config = dict(
    translate=0.12,
    encoder_arch='swin',
    encoder_mlp_ratio=2,
    encoder_patch_size=[4, 4],
    encoder_conv_stem=False,
    fusion='cross_attention',
    fusion_encoder_width=192,
    fusion_encoder_bias='qkv',
    fusion_encoder_inner_norm=False,
    beta2=0.95,
    lr=0.002,
    max_precond_dim=512,
    epochs=1.3,
    lr_schedule='cosine',
)
Rows from block 4 of the fusion encoder of a small image-text matching model, named by matrix and row number. Rows with one number belong to one neuron. Each number is 500 + 40 x the weight over its row's rms, rounded and kept within 0 to 999. All counts start at 0. Numbers have three digits each.
Before each neuron's rows are labels from the 100 texts, of 14976, where the neuron reaches its highest value: "tokens" is the input token at the peak. Only what is clearly more common there than usual is listed. The data: made-up ball-and-stick molecule models. In brackets: how many of the 100.
# fc1: MLP up (fusion_encoder.blocks.4.mlp.fc1.weight, 384x192), inputs 0-95
# fc2: MLP down (fusion_encoder.blocks.4.mlp.fc2.weight, 192x384, transposed), outputs 0-95

tokens: "nine" (36); "filling" (24)
fc1.301:544520445515467496453516541545453537528437498503479518481491510575463491552599493489493487508534457521544535437469512555469594486446488553493531450586470496510559411487506544445487448534458434550434471428432512475538520493471477514478574528522526545583481458489479475480501455536581573483
fc2.301:496506483489541492509511461504549523501516505452468478557536507500534511251461529518515499509501489506474533558487521491549482515535503526502491488492477539503460483503492355490477310502469486481508559469519487490468460538500492476503521496472500506537519497523526449550510486464459486711

tokens: "," (63); "and" (20); "orange" (8); "green" (7)
fc1.173:506523464539449498460501530511379506609487539491469509449539536564510546603549456467493523499529457475503460488530504500499534507501531459448516455580525536387432521529519595473530497571494433490501485421472485410470510505552487499509520448487571458495452501466510606450493517498524526480
fc2.173:527457564485506497432505536494557487520516489417487522515463445563416526651474488480531470470430492548535527475509601476503529506491472511480515557512495508532524461503477497482444596497490557507461506525480520533419442495488450562532469525469424542522531468516500521480542388487475498375

tokens: "white" (50); "," (40)
fc1.205:549503480495445469485487513511500498510586483455449488500497564473566575522498473506436472534512472525485509497483500480496467509496495542549547544531556478463452462434494514505521439502562519480487521552519532425513489533559513455521404533507567477537441538538536483491489519461456417543
fc2.205:472504512471531472535544514459497466453485507515484508544528534466514497368464502536572505546484535470489534520477439556548498570551456533450506489441466536445506505587493554434456360522427495506540515440550543531454542525465488565533593506488482524476468527468475458484518443502483518538

tokens: "filling" (30); "<end>" (14)
fc1.31:558503410487460499420529534543450549521466427452507455470533483559503471479557550488531531545480438461497552413457546558458561489386480478495580444612444490531522480528500451438526479488461423521524452486465498465510476473504536526480455495541522443517465497543487493492422472411507479505
fc2.31:492504498475507516501520483501532507503500508501507517513504477524510501249477517511491533512530509513507492534516502504519495498522500499502492503499475512505475516489515191509501399504515492507512530484479490488506514498511488497501516474498493512517488522512520484502501531490499495807

tokens: "nine" (31)
fc1.281:544515419534433504437516555556433522591487504469468440451587519548465497507553515457534469515494472469495539409453533524444567492396464505483563487608472529506523476488471493493514479455490436573528463473458533468516546515518492563510452510513498496546447503526485519473466465425519480509
fc2.281:487492499459520518509523499499532508501503505507512516517507481507507492277494501511493540508537500518495495543516497513520491495516501501505485480493477517503472515495515149514498472521505490503514525505477492486513504482508496484494513473502489510515473518509517488502499513500498501800

tokens: "purple" (30); "balls" (28); "<end>" (20)
fc1.149:454515501540559547510416509500481460477408464537425501527469426503541465590441536461444471401528472506514490422440471528510518534537530529514545471480456502565463430563517533523460500505439507456539443383455505568447535486482449491554525398542461503485462444532447519460473503492496536503
fc2.149:531475509517522557536500481518450550527534508497580509469532493494408508509517519520544486497458497562524474527502485471519522515562455421473481569476491534531508561546485420380512562479527542515456546507454463513491456492505459609464490517422540551537477443531498549491529391540436481439

tokens: "purple" (27); "<end>" (20); "in" (13); "red" (9)
fc1.170:546565457536461520485469620541426534535388479516538496497480483548470536544554462493531466529524386465462561488455516575487523478455562505499546496610540442495467428504527518495531475468521479530452456475497484466445446509434541489497437566560501491553469470455501510463447506404557474468
fc2.170:504503511487524447493544546549510504511544499502435486495545532473454483230499523527511503545507492511501529556466464504546503532531452511471533476455507528517500496522480453487500326515509498517526562470470425500519536544493499547504530473427506478540544479513500494636550387475459498590

tokens: "white" (44); "twelve" (16); "filling" (12); "small" (10)
fc1.164:535515500513469483553505546479424500484478518465492492522475544433507569554467496475504447470536492581485537524477522477574427437461500529578496460527565507433522456468466480536533494567466544515480548563540523425502486554506502558428424515554528526539448463443485493489498474464530430544
fc2.164:505469483472517399516570477525511484529515459552499516451577491547485456392512515581444552544428473474534453535451434556505498538537496538463486482448527500470538504470484561512431452541517483478514560487477437545509518481507489509525590470448461506422504532517511485563500462495456494533

tokens: "nine" (47)
fc1.376:589527426534477534415494530526450541567477448482484494491551488583461504515583513465550529502504476498472515452472574519420551535420454527462570437584479528512528476483515442480558453461502451589522447480493495431498550483534529569489470531519516468523449448513486470460424466439486477500
fc2.376:477487502459499517504511496482526510493499509508509520494489474501504479312503509510479534514539489521488500534508491520507491493498483498520479477500479499506476519480517135512494502510517487492508519515483503483512501486512495482498514460508488504501475522517526501482504520512496493792

tokens: "filling" (8)
fc1.104:536519421539484531424505489563412519558506444458505499528557496581503528479560490442513523494470428504474545433489570508472599493391486501423572415556489487505542441492525425450485468480486428538523432508481521458467503523515526520510466511503540478545488482507513527527462511447548531492
fc2.104:495517498469522517495517510483525498486496503507505524491506477512517493266489524511488533519531520504508514522504501523518498486513490504526496488523483525513484514485509160527509433503506489502504541507495500487516508488512501494505515480505485506519487519512516496499500522494499501800

tokens: "and" (51)
fc1.328:503481434493539475477480516471481526530460417522412503478569470579525525643514558442463452444517513517488520513473498494521461561514519532455482430551467557541467433460485539501537490565470413481498449434516557530456486517515468506505552450509535484579476506556489489494477493516445487502
fc2.328:471498546486491527478498454505486523454569530476549536464473483539432493567481542504559500521479473518529471466493587493508560496545416481474503531500497510476501544572516362486476635471474574571474509501515465472456473485484462551458484488447445530516482502526516542508579431496448527439

tokens: "and" (20); "<end>" (15); "sticks" (13); "yellow" (9)
fc1.153:402450518537514485579461568447497456467471540480485489508439452532564471496475465489537486464506531522569518518571518441472513520497481454502461492491466582524421465430535483461494509450441580500470498483559479486483532483517462525507520526501513489521433468510469475501560509575527501507
fc2.153:555504536474468442414564444467574537558502497420477466527551497489495536544436546499459471577494466494443565502482491528491475474506510597508488436492540443510576500567473529455496450475535512470528467455449557539515448532552511484508496542485533535545502507466467462515488494467434546434

tokens: "and" (28); "twelve" (13)
fc1.158:474532483493485488417460494527486529471460505507448470523495534484525524563523532592494571476528488493473487613590495497467489537494530407517521461538508530522489427496534530476438501564516502533512547392434532465517518455459452526512630516523490428566453450448532500469475433571460542484
fc2.158:566495528509525576528503519488532543563509475396541480496466459474468514516489401394514444452471500491498533502519561523541470493460512582476462537522478487530489444503502581473510471534466540434504487563497488495518503559462434471464442538488499542508493509582461489465537452482467474401

tokens: "white" (70)
fc1.261:445507565520458515484457545518542547472434533502493478489493421494504547443545443457473564368469514517495493495532479459526487487458518460480521598459408515444480548466484514513507501505452606462509532548443481529486516455489511493441535480493464489533506508479509526533527567571460555504
fc2.261:545542496455490498493591508476533493517500568495536529516540547540519502574437547545504435590517529491486490514541471511484465518547503610515468403517558516502545492501536484541443523456492458529546518448519512504476497581494479514532486516573494504520456497473463468508490484485539517469

tokens: "," (98)
fc1.349:528464467504459537518537564454569569515521521441440534501549464471511533459450526477480565450542542402435480532577546508494447489546531459491534497555492474525482561530554483497529490468502505476561524480480460418496514483532513467446501483492527499546475524610526506532442523475520509425
fc2.349:550489525435463433469464491518457441468484451514519507494547523469467522482512424520554471556447528512562504500463522477568565473437467520508497490466504522464498471522461578486460495504453516569416550451530527536431495499479478511523519477510521478466531447418490507493553480468529472432

tokens: "balls" (100)
fc1.28:450458490484536519519381489462526501491422471460503481495512462546578491555474499450487472433537503503555492502499484510526439498556530549514496452486452524557469472480498604514437538573514491511473480486476559534412540471519477469539555384516465492567502464527497514542530521592490550520
fc2.28:513526554542507531490533494495483427533536494537540540497462487495403504564514513506518514515482522513531538449498552443528512434542492522485537543500479499491515543541532447423536517450537543537514527473525390478517417499492510541450442569468506538529510486481463569397528462513441488376

tokens: "and" (28)
fc1.179:458529527484503492487596522446464538496527484486443510450500499511568529540470501527539495435455515410481542557536520493573487438502503467442451439576521506461473533460542465491463448518514515500471467510425534462494545445484593578500461451516566489564495494516473540492511543549486533414
fc2.179:560487456469440453432461466458505415504530511427505477464459571557436485495519437549554481538513462568521490515441581473495465569538474574501504480505522456522508464456514691467515480540489525494469526524537487469501490527541470459561512497434523445500562502522518478480492482465459466464

tokens: "white" (34); "in" (26); "balls" (26); "purple" (7)
fc1.122:546552453491522498506438554517485556519475440487502465490475532533540490510589509433545466540505451458510546414496535549536553471494472511511612493554486551499531423479522574459514453417506390515451455452437543466489513488530522541503477545517552462521460461509487480465488485425539494521
fc2.122:520491480468522469476542465526503498495520474494496481541490516506493530194457499504518519508499510527527536551512503504531472514529516513501495520486510528487481511501496463468478282551527509521524516468512476522503493522491487508489529481474503519525481505515521501499549510481471498786

tokens: "nine" (22); "filling" (7)
fc1.217:567539398482472539468539530498433516528473489424485490517562488595496566506576492467554539495472482493479499420495580517429544486392487481463534480584419508500498491530527401456487451531511446577515493515493518437494521498536543540463499525547531488517484459476499526516458489441559533516
fc2.217:489501500473509517505520496498535508492501504522506509487509482507519481282504527510478521522530508526501499533508495522513504474512481493515496480514474526512479510498516142513502466511511491498507528509478507485513514499506508504515519463507481503522481524513529506510511517489491499780

tokens: "white" (44); "space" (33); "small" (7)
fc1.197:450467479515509448526503556414466485510507481492494545494471599409574451531489518496473468500500526488538524464487483487530376483521440475541401438493561489500553454425495482513581466552536463495496493482533521460539540515543519503524470511496532473535485528522538474498588484498475383482
fc2.197:525486499467469442519488408517520515466543449497531456525565446532504544376483461494496551522469457554446499546428464522548540560449526548497557565492439527415471523586527611475457393504398556532505500473523518535445502537506438531507555499538436560438444458493518435458469518532486509475

tokens: "white" (48); "," (44)
fc1.37:538527473472483451498499503492494480523523434487445509488562504488563576535492505492485514572551471514454505541518543494508461479481503509546560546493543522467485450456467517530524455538520505510508486596536528414519517528568484490481433560483576491549401534569505556489506549494465408560
fc2.37:486516505472538509487574515506496447465491582513502500520502578470509487385479522532559488559479542449528529496494430562504482571558454548461487456513460513463504504547501564447466356520428482484537518466526526519479522514484506553545602493474486498464498531445479445494499429485491544538

tokens: "purple" (36); "red" (27)
fc1.70:491486453577541547461463559517510478488427400526481452539458466526569484504514521438472481485561517560506502462503507487481499516523574512455581564526478500581419515497513527450481547487407466531539465467484528519467529528516541469503483425543489496480459458580433546539471498481483550427
fc2.70:485492538481522550527482479539450566488528518498567522508504518505466495515478528529538458462453476473521488527503531526486502564547402431461465505516470585552518505591494385451540589477512523494414528484486514513443488493493474603475531513431529525495502488509537525482521388510533473437

tokens: "filling" (34)
fc1.263:558559403522468513428526549546447512571467476429478531453530523602529532494567520485535480506475462483476516450527549519465584470423497541459557427615469498487532435497532443442499503487509441575515464456517527465511533507539502506463509517542560496516480461504490523539445488470537516500
fc2.263:492483511468515514515525481483547522483515520503510502504529467530517479272506518522494526524548515501499515539514503508501514497511482490504497492499472524520453499490499172513508416502511500486499530502485497492510507501511491497504511474500478504527492519527544485557510521497499505768

tokens: "nine" (37)
fc1.338:567536426479457527418491544490423566575479493427471467503578524587465510528571525480546502547490443467504567414512566553454542516409453504439597483612468503477513450506496420468541503515477480555503482496505521454482507514545526516493474507496571486535472514540484488492483481442506492538
fc2.338:486497509468508522496519502489525499486501506511512525498516480517499493318508521510485534511538510521486488537502496515503492483507486497525483487529487519503483515495518125519505522501506473516498522507479504484524511485500503473498512457498489511516485514516524511491500518501498489789

tokens: "balls" (29); "yellow" (19); "grey" (13); "blue" (10)
fc1.291:455469540488564532530396495451554483467409479551447464487501421483556463530446538446489475438541499501543524505524444474509452563571497481532462480484448511574471481475544551511439477504509530472505486482511505514429495443455469517493587406554445513552500498523472482546542537539477562542
fc2.291:509497522499464540490527518515497441572576527444556547552490555493421537529523482514509521509497536527478534499511559504525475395502513561468541517489496496496529509554481517441507465475521515536526538442500476488508476507485472482437403602443480568531456473512462527379498492497481540386

tokens: "and" (20); "space" (14); "purple" (11); "red" (8)
fc1.130:515507508506438532436539511536529511476419507554591494556521462524520518429484427497449579504478529552492458553542422515499495523505567451451581518532432477491454527471483563447409571445539475528469473433444504513462465471545554444481512520470451473488432451573546521515476484565508500562
fc2.130:481532573466515528543472488535549509500544508478463523459494525470461527535497606507554417491468541419496545480532574451488496471489459491503454518548521553511529483561513402493537453486433488468495505462517549502462521545481511575465460489492524486513511506390427559484499464502485507415

tokens: "balls" (92)
fc1.166:533485423540539536478455526541498538566497436516428476517561443542549475572504456469476439507550435466559530442490524545434524520508548483435562491558488503494432485490551567443561529547485464509465484398489481487523525497471449427575468426486524515495496497517500557491402542518450508473
fc2.166:490534518517483503486470534502486447459529518479517550488472503537455531606479496495520502475493484557512496484460567486540556482565422448475534552504512539542505546542488331459513684468527525529514448528471503496445443507504489560454506540506487459528496471529538519450593435485500494407